config = dict(
    fusion_encoder_bias='none',
    beta2=0.99,
    warmup_steps=330,
)
Rows from block 4 of the fusion encoder of a small audio-text matching model, named by matrix and row number. Rows with one number within an expert belong to one neuron, the router's apart. Each number is 128 + 24 x the weight over its row's rms, rounded and kept within 0 to 255. All counts start at 0. Numbers have three digits each. After the name is the row's rms in percent of the matrix's.
Before each expert's rows are labels from the 100 texts, of 14976, where the router gives the expert most weight on average: "tokens" is the input token at the peak. Only what is clearly more common there than usual is listed. The data: chords played on synthesised instruments.
# router: router (fusion_encoder.blocks.4.mlp.router.weight, 32x256, trained with AdamW), inputs 0-63
# up: expert up (fusion_encoder.blocks.4.mlp.up, 32x64x256), inputs 0-63
# down: expert down (fusion_encoder.blocks.4.mlp.down, 32x256x64, transposed), outputs 0-63

# expert 21
tokens: "room"
router.21 119:148132142126176151112169132177084131112111128094158135150115146132091122139127173131116106130142138162132094135138086115117109117150126156138066146159137164105163136116157124133092118097151122
up.0 083:110209114116122155111109147147111158122105136144152108131115097153181116148089072143110091136139109122094174148086135193103127160102128088122146127122116149151147133118139152115137132130119125
down.0 099:171093142158138102188157107143185116152146126148145095141116156121066105106127134105160145106112085091138137144122137132161104129125167127122138140128159095102153159156122106094160158180137120
up.1 095:096119133117114126135108165135164088111152174113108132077126105138111154126165198144146146128165110150116140125121188180136108146181181171154126157122107129144154163103122105111164161133118133
down.1 112:129128120135096137107135127154096131146113077122132122168100158140165127137136118111119112121113086072165121145138118067090191164134139085131139135133111155099119095143174135179121093135170121
up.2 107:115116160136145124127097153107098073122121145129162139081117156110120128121111098096124101126088091148142130125104112131159145123137110156156122141130159128148170141114170149159154135092101126
down.2 102:118074091130125115094119124119151149132158098112074117113111097138095140130145154188112116150121163115098129162143127090131164115126137133138183139088093124181111109167107133106171115142186130
up.3 124:148082136158116134106115153190125137108148139127113092157098094135132132105106171155155126115173159153132144168102082124113131114085093156155100162133088151082106138152171125137120115112130142
down.3 121:182160132137132117129159114084198080123158103129125128111142141130147134151136104088092154148130159099175121153114164082129144113135128161120115123119147136123159096156070116167162113113102149
up.4 097:111171151132146152103153123124135160137190131140109101121142101134162143140164128077130131111108160145143139129163155080121128099085142113165156109137149147126112091086096153140145128145135141
down.4 111:112107106143144147177120086123065106122128131104137123130146090114133143074087095147129106112142145162144140144098155126130134124108123089132131113141141127160156139113091105119075102142170127
up.5 093:154137140112133135132118049136108128137112145134129073143131142136155122118101118121128116106109093097119139156138076080131100165108128145130115125168129123081080101119165112137091135141106127
down.5 084:081119140161098093164129140119155132109137120126125113126127127147091092149114143119150114108111124176125116098116099165104164141108167127125114135117149149137164103124121116068130110107103180
up.6 120:122147122113148126109168129116087131153099133137135116202098129163107144123107155145131138127123127048109139106139153095135073152151178108126119161126153132111146153166157104163159116090084121
down.6 103:127114119059122147134110123111132125106130141144116108122124102077113115132126113144146102150149124160120086144113091150111175099098135115107132117164122149134136122085159125091124118136119157
up.7 098:135126148100151124136125134114076119122108090129139110150128132153075135114103157146132109133103126104098095119160118109169156132125140095161105116154148160090103142119125161157137079164146131
down.7 104:114147153121094119128129097119149090154112076109154133106138103128195151159181098133135167138157141153122130119146141123104115160166152140103122131136127155116151131125141088081135131103102141
up.8 123:179160127134132175111141170136133089094117108103118102143117131107152111133139111148118107137159130069145108106120104154104153148116101125163145122163134155086152159097166118141104107145148108
down.8 114:083085164131117149136158125114096142146171132123133115101088123102125089110137170143135152090133101192107126113138127090126155094110137089156153146093111139161122123176172153099184146130149122
up.9 060:126127160141122154125122152115135095125138111128164130116133093109110094143142112129149100130131128140086126099147132188123162138164148142145111123122153145160112133126118117152123155165117154
down.9 079:146158123130114139128093108157126124115152105103105121122149118125133111111164130117153110135119134141136072134106120184118137137157110113143158132122076160150155111118145111129125142173156094
up.10 125:173136174138116085169089108160176147106158117146125084146099128113116151125176116163151137134149124021130120101123132102143122114090100120159116139090098181106126130153135134132121119124137097
down.10 104:126139116139115101133154179132085132110119105145127094120118134134146158167080126117117123135132130212098078157116149140163142120122180084123172095152162161147118146128134090094114106162128151

# expert 14
tokens: "in"; "block"; "a"
router.14 097:141116090142130152157104152137073127115123155104137131145117157150138103083156124134123122095120124151138093104153123056119105111113122112121098165126121134130188122095128161126119134087147104
up.0 122:102142156132140134093151141121136131091134105124179098087138149157064130117142092141139109125122138178099173143112149148134156145116114128143136120147143115103103195133129163120107156115141161
down.0 096:092122131127080157117096157124167087144129134150104160148092157168150141125084132126137141132118108038169106131169102101135097137102155109114126106149124114139115115090129136136132113107140141
up.1 126:142110084127138086110131151107136212128111137150122144092151165150141185147123101114149103155108132194096122089136103089098137124128152154135154137101087119123154117123121139111130143140101137
down.1 119:173155121133138142097136087165085136179182112146121126116124094123119127103106180143150136131135124090126149136110123167163129130119093116145095133117173150114124121096095131216133107117172108
up.2 115:097116143160110150113141115103110101089126144125118127163138112113069091138146154127128141128106115173053100144165150173142133132092119132117131130080110157142143122059125107114116149106125149
down.2 111:113074120115174116169120142126130140139112110143109142106131106134197117128163150110092103154083124116173144135082075041111121130135094129100125170143168160155107135184127162139142163147130117
up.3 098:172147139138107150123093114135164151153109112150129149090145147128155171118125136163136139096164164111100069139088109106108125156118133157121132160101169133111110090141150170115106135134141117
down.3 112:130136152134135153165174139133113115169144124130088140145129119115114134129129194118123065144192106125147137099141097150143139099129092119148112084094101111128166125113076144151104091083122094
up.4 072:120111102121155127141118105119155129116096098125063134144093120146167094110157107120111155159141134156094097148133097150127127127144138163147154132109193138121154132143136123137158137147132088
down.4 089:138113148108143117086137157135100093081186123092108107141136110141127158146105134133083106101146113135108138140160157129155170140158126152056102111137097113164112156154089116147119108112113106
up.5 088:143123157076058098133117156119154151132167142114146093121157156102119116088121127131161113142122118052146129173163120162173156130097146131140147120107143149161145164174142140128078110134111129
down.5 083:086156062158159135104137118152080142119135133143078135133107145127092123151108139177093085115110154142094090141087150117085114157128127164183139170116116112102096118114124148148124143093124123
up.6 099:133124160128111102168152132164066155096144136125118173115175111128140143137139133114150081140085168108090112134099144168112171109183126105110141076141131128122113114118091126128093122110122081
down.6 112:090147152137092117090142116121074129134131124131105116136124144157125109139111103134144138126098102118141143179154106088172126144108121137099137105135154142143132143150118091115086132078111116
up.7 089:102111096133081150159128128129108138117146181137139105128132130160112113088136140067114126125157111085120126174108126145155125118135164111137111100133139124153114121142158165100142118146109135
down.7 106:114150167122131137085122105151093150182124089140161093137125119089096148154119173130117130110115138151155103113132099106140152138114087133165154159131136139126111138157144156084134120121121153
up.8 062:165139134164163087151118131125146078121110164157168134161138116107135105099144131131151147079150142133100135210111084164121141090147095146100120154150093142117096113163096125118138144169148114
down.8 074:141146150131135113168121150107152133127134124166121119114156127132156162162128123072144092130177134153143131142066159125169133148137119169105128171125142075148171099182144125145113098157140141
up.9 125:134138091168099094096125109144118105108119168128140135129138125135110087125134152097123157137063117149151170112125120120155117163127133145113144137105170124147094139145184124118149135152083108
down.9 123:099082163132158134115131081159132098117139144128133091126108122100131121115134152177106120131149125130128116119123101091154100064135110145136140159182146154139130141098102166152135143134152153
up.10 099:159136170139124148107118131128166155129129076124153153093151110134097176098103122139097125140133141138113111100144095150089135100120161098126152140116138115106093108182181116140117111149149127
down.10 097:141113153070127127175143116139129098119151162140111137164147122099132088125128132151136139136120092157154132148116092070142140127145124110106126106130091165165168157100072139093131153073127080

# expert 25
tokens: "d"; "string"; "reverberant"; "add9"
router.25 081:118162172181081133152169130183126145142140163122140169167102119110099136183108121136120109149102109109152138165119146155092109142117128101136125109140133088072126112150135139107104116121145127
up.0 114:163077149169125137133147158133151121133130095117123126139129160132114124154129136124102103133141115128144139106121120095117106113172104131112144159171125129114146136138140147112144151089121109
down.0 108:135136121138152125140116117119091100073140185135135122103123135126150111083151160097134100108104113106073152121126120237143112139123133125134132097122143086136121133130092134115120100211157135
up.1 123:113136130157116107136141128134151141092140121134113127123112107096172124109124158086104149139187111138135152105137167119099109126157121178154099115132162128118064116180136121122128116155127138
down.1 115:129103154133142116166117150121130106154125134141140079111112100124137136096095094118133137103090160127115161123127111171105156126105163080109133139113080131147144138068097125127143126142102147
up.2 096:151113136117134076087112135132112083130183145127129123133121123139122127131147125137148145121156134144112150130123018109135137141164107126110136092129129143111181132194145114099136142113139139
down.2 092:133136170100099142164134135137118182113126123100118155141123138135111120120126129093124125114090116115155172150121240156162119142099143097134130138142146119157082142072138121166155113125077103
up.3 124:129143171131182109131144118125195101153130111113162133110142163133104107124133098131141145123124126208160140131098118099157084124114153094148160165092123148173156140171109172128122110129111158
down.3 134:164116090114122107143149125133074126142125132128082102132106111152142135111132164131100113119121131015137119113157159158126155156108123138102106112158140115158047167121138140133113140123136116
up.4 062:102137135100142146170131119123084113103154160152141123125139087140139132073111157192136174151121141128121129118127097147139151088121151129139163124153100144115146100145092135097089204114117106
down.4 076:132117104105128105121157141136131126121154145174097153165125131134096100129108127099135132165107163127130136152147071159131117124096137099129139133092142178136228133138107125134162158113125117
up.5 079:142128127110170127114140146140127141125125105148138110143179114096128118149117116140109123114115131116117152106134117158141143120103114154140151154145074126127111075107102122132142128128176119
down.5 088:152132093144067113127101126144120139146141152123100127123132130136101125129132153067160131129125085088154153177131081109153089123109116158134140088148154133096101126121151132101123087142113169
up.6 118:098114125143124138193135127148102116119174139144141138164128139121139134143132142162101139132110117116104144092153176114143107126128097133164072109119157068145140132145174142129115127128157099
down.6 110:129117150131149126121142117209130120120108145126130077114133128115124157144143141098104133154117112115135141164123117172154171154113129120116080143162096129159104131179137134133150111141137095
up.7 069:113139113079132142085142110099122108123142116080110132141140157116160091143094146132113130127141126144111142089151148139175147134122164126151157130134127125116125148144116150132092120126167127
down.7 071:124147117119120113106137121110100096144114132139157155162122122121127113172112129148129130130152124112105142142145118157103129115121171120180137161134116124147110140167160154113140163119082131
up.8 075:108156139090139094090136156098188138135155107113123134123151137130122109100093128082178149151113125122112115151151090128129144114143191112141166118111086159092099087161114135082091147123139118
down.8 078:118116110093138132129133108154120127154104154141118155144110137127115166119161111069125138156151135094104138128153061118135140107116089121115122139126125141168156145117154076131159127094143127
up.9 106:138115119100140133097102128118110124119153118123102137134123128146155087148142130121146119116132098100143122137129112084114141148170129150173134082121161151127154156142110096170119142117137132
down.9 125:141133127150167084143124099110157128143081136105139158156123141120121148165136126172133171146140117137126133174117115127120123136174169140170101096115113131152149120067178144115135101118126115
up.10 070:105127123128125119097117147154157139100166100135135075138157171123146149152137130152132136126137114156118088109162156071118121151127115164116113101150130057162080162095082137116160152115132139
down.10 071:126151148115099142116115152127170102134122135153129123144151116115079180101173154116124124118118118118143136174099190133110140127110128082160115136161149065117152163099100099059116090108130093

# expert 18
tokens: "pad"; "square"; "lead"; "clipped"
router.18 102:116143158103122146140112165097094154106135147116161080166173112118128135119090120186112114113102155144114137112151125087134107112149155149148132145122137144161141151064122152159146166140142137
up.0 134:159130103130176134154140109126054122140156097128167120132119127140100145143092113126116106112101143191115099111124116100126165109116112134146120137138123123118180147164087101166086147096128152
down.0 115:149154115132113112162115135137135122174130143137109125111149100137144109115141140084143148109113151119103151123124197125142068116102113177116141129129175137129039108015180131137107127190129118
up.1 063:167093140105113162157088114102165132123156136125120138055130109166135135146124098120139144092107141101114135151153152176087107116114136121056148106124125139130122136166129066128133128104085147
down.1 067:115127145117089136135139164109115134151137143128184132111122128135125134078155111120104133114114115110062117119111141142142121077129132143126132075123132147160132172144127136131166127101146099
up.2 076:121137156099151146132112144129132180155094171152101111125106133120155142142147137138118075094132143130148108166157126125153148169129105159150078090118119123133114119149059128125095143168155114
down.2 093:122104149159135102118124163146109078115133089139111198137155098145159137147118118147157105092124110143133157174152155154155142109150090114125155104141123081130141126092139135141134120138143112
up.3 088:098121121137158134117113120066136123153123095142103067148131148131123085161112113103105082162142079112117148162122188146170150147145113180150125117132135103134163128121137083093094111130117174
down.3 079:152125118139143157128110144181155102145136138128122128117090140128178166116125119164120121112121145155147133079093101112120133116124131157146149091106175125144140105127097128102112086138175129
up.4 097:097115138100124079131129142120141119137155143157111120144125098110115141104132169160133092143106145105107137159100115195158202101142153102183098127111086094159098155077137108145120142090110106
down.4 110:145136118139125153162091088120121137112103107139113110134110135147117130126120151096138120143165124151148157103132091063165144144110083122125132153116164152096133079230122147100120140165089164
up.5 101:128149130188159144146127140097174152137144125127121158110088133106164129157109124182086162121156146175135150136150203097121142121125125115152150131115161123109112135099104166130161149108147136
down.5 115:145117155125137137055151143180079154067097128167109153126064136136158123138147104182118136149123115084135136106134162127120073122126121120128126093104098156089170132107122113168137125138158106
up.6 127:127146184116093167101164144097131144140150088137097134138096121158167150160118108162119148115106142156126127084137188063088146127113133140143112144114101137124133139116142110134151146083149094
down.6 115:113102103127108129186121139144102134143135122127142144131172144108131130085154167104140120139143107084124127170125128166088100085120130061140114128129103175147188142114099139144158162185136149
up.7 086:121164145111123145107144147114176109135111124136130094138082134137095172089127119184146143143108114143129189086136211148147168154131132120119106109157112135102136113100128101144152125149094148
down.7 085:158080145117139138114109143116114115088107127125147071123155094087147142103095084118137142128140123145148119170128136124071150159150153062147110068119126141130159134163077131125122108150111129
up.8 062:107097133098093119131105142123104140102136105155153135132111129134123155104092070115102098092124129092097169120124156164171127096109090120112108103133133157147093147194084080103113100070153123
down.8 063:100177109143125126132105169135166100160164160104098143119125116144134135157128134140119107147120120116161126144121116160100114112095135104140114119103150130122107160075157124092090135146106089
up.9 131:096121109125135142064115120078113165088138140120126136102161140126092152121130111126109085131132116164119120139110078114091133106142114143150130178095140134127149143109139136107124132128123176
down.9 128:142135121150134099152137129143130088180138144146115156134137160142156090129109142148120127113086128166079140151151229081131109157110161147144126093141126120111099141135084137184126167077142133
up.10 110:128124087114094156122105096154144102164139129139135092155120149093081096134135092176153125112110136161109116109125163139159124138091116117125133078188176112137135163130093150127127158147139096
down.10 088:127112153061132137153114144138129114100160107144149126096127104152137148136136090144120120112146103125147183138113090111128112101161116138167137158114126151142140161085093154118160077103178161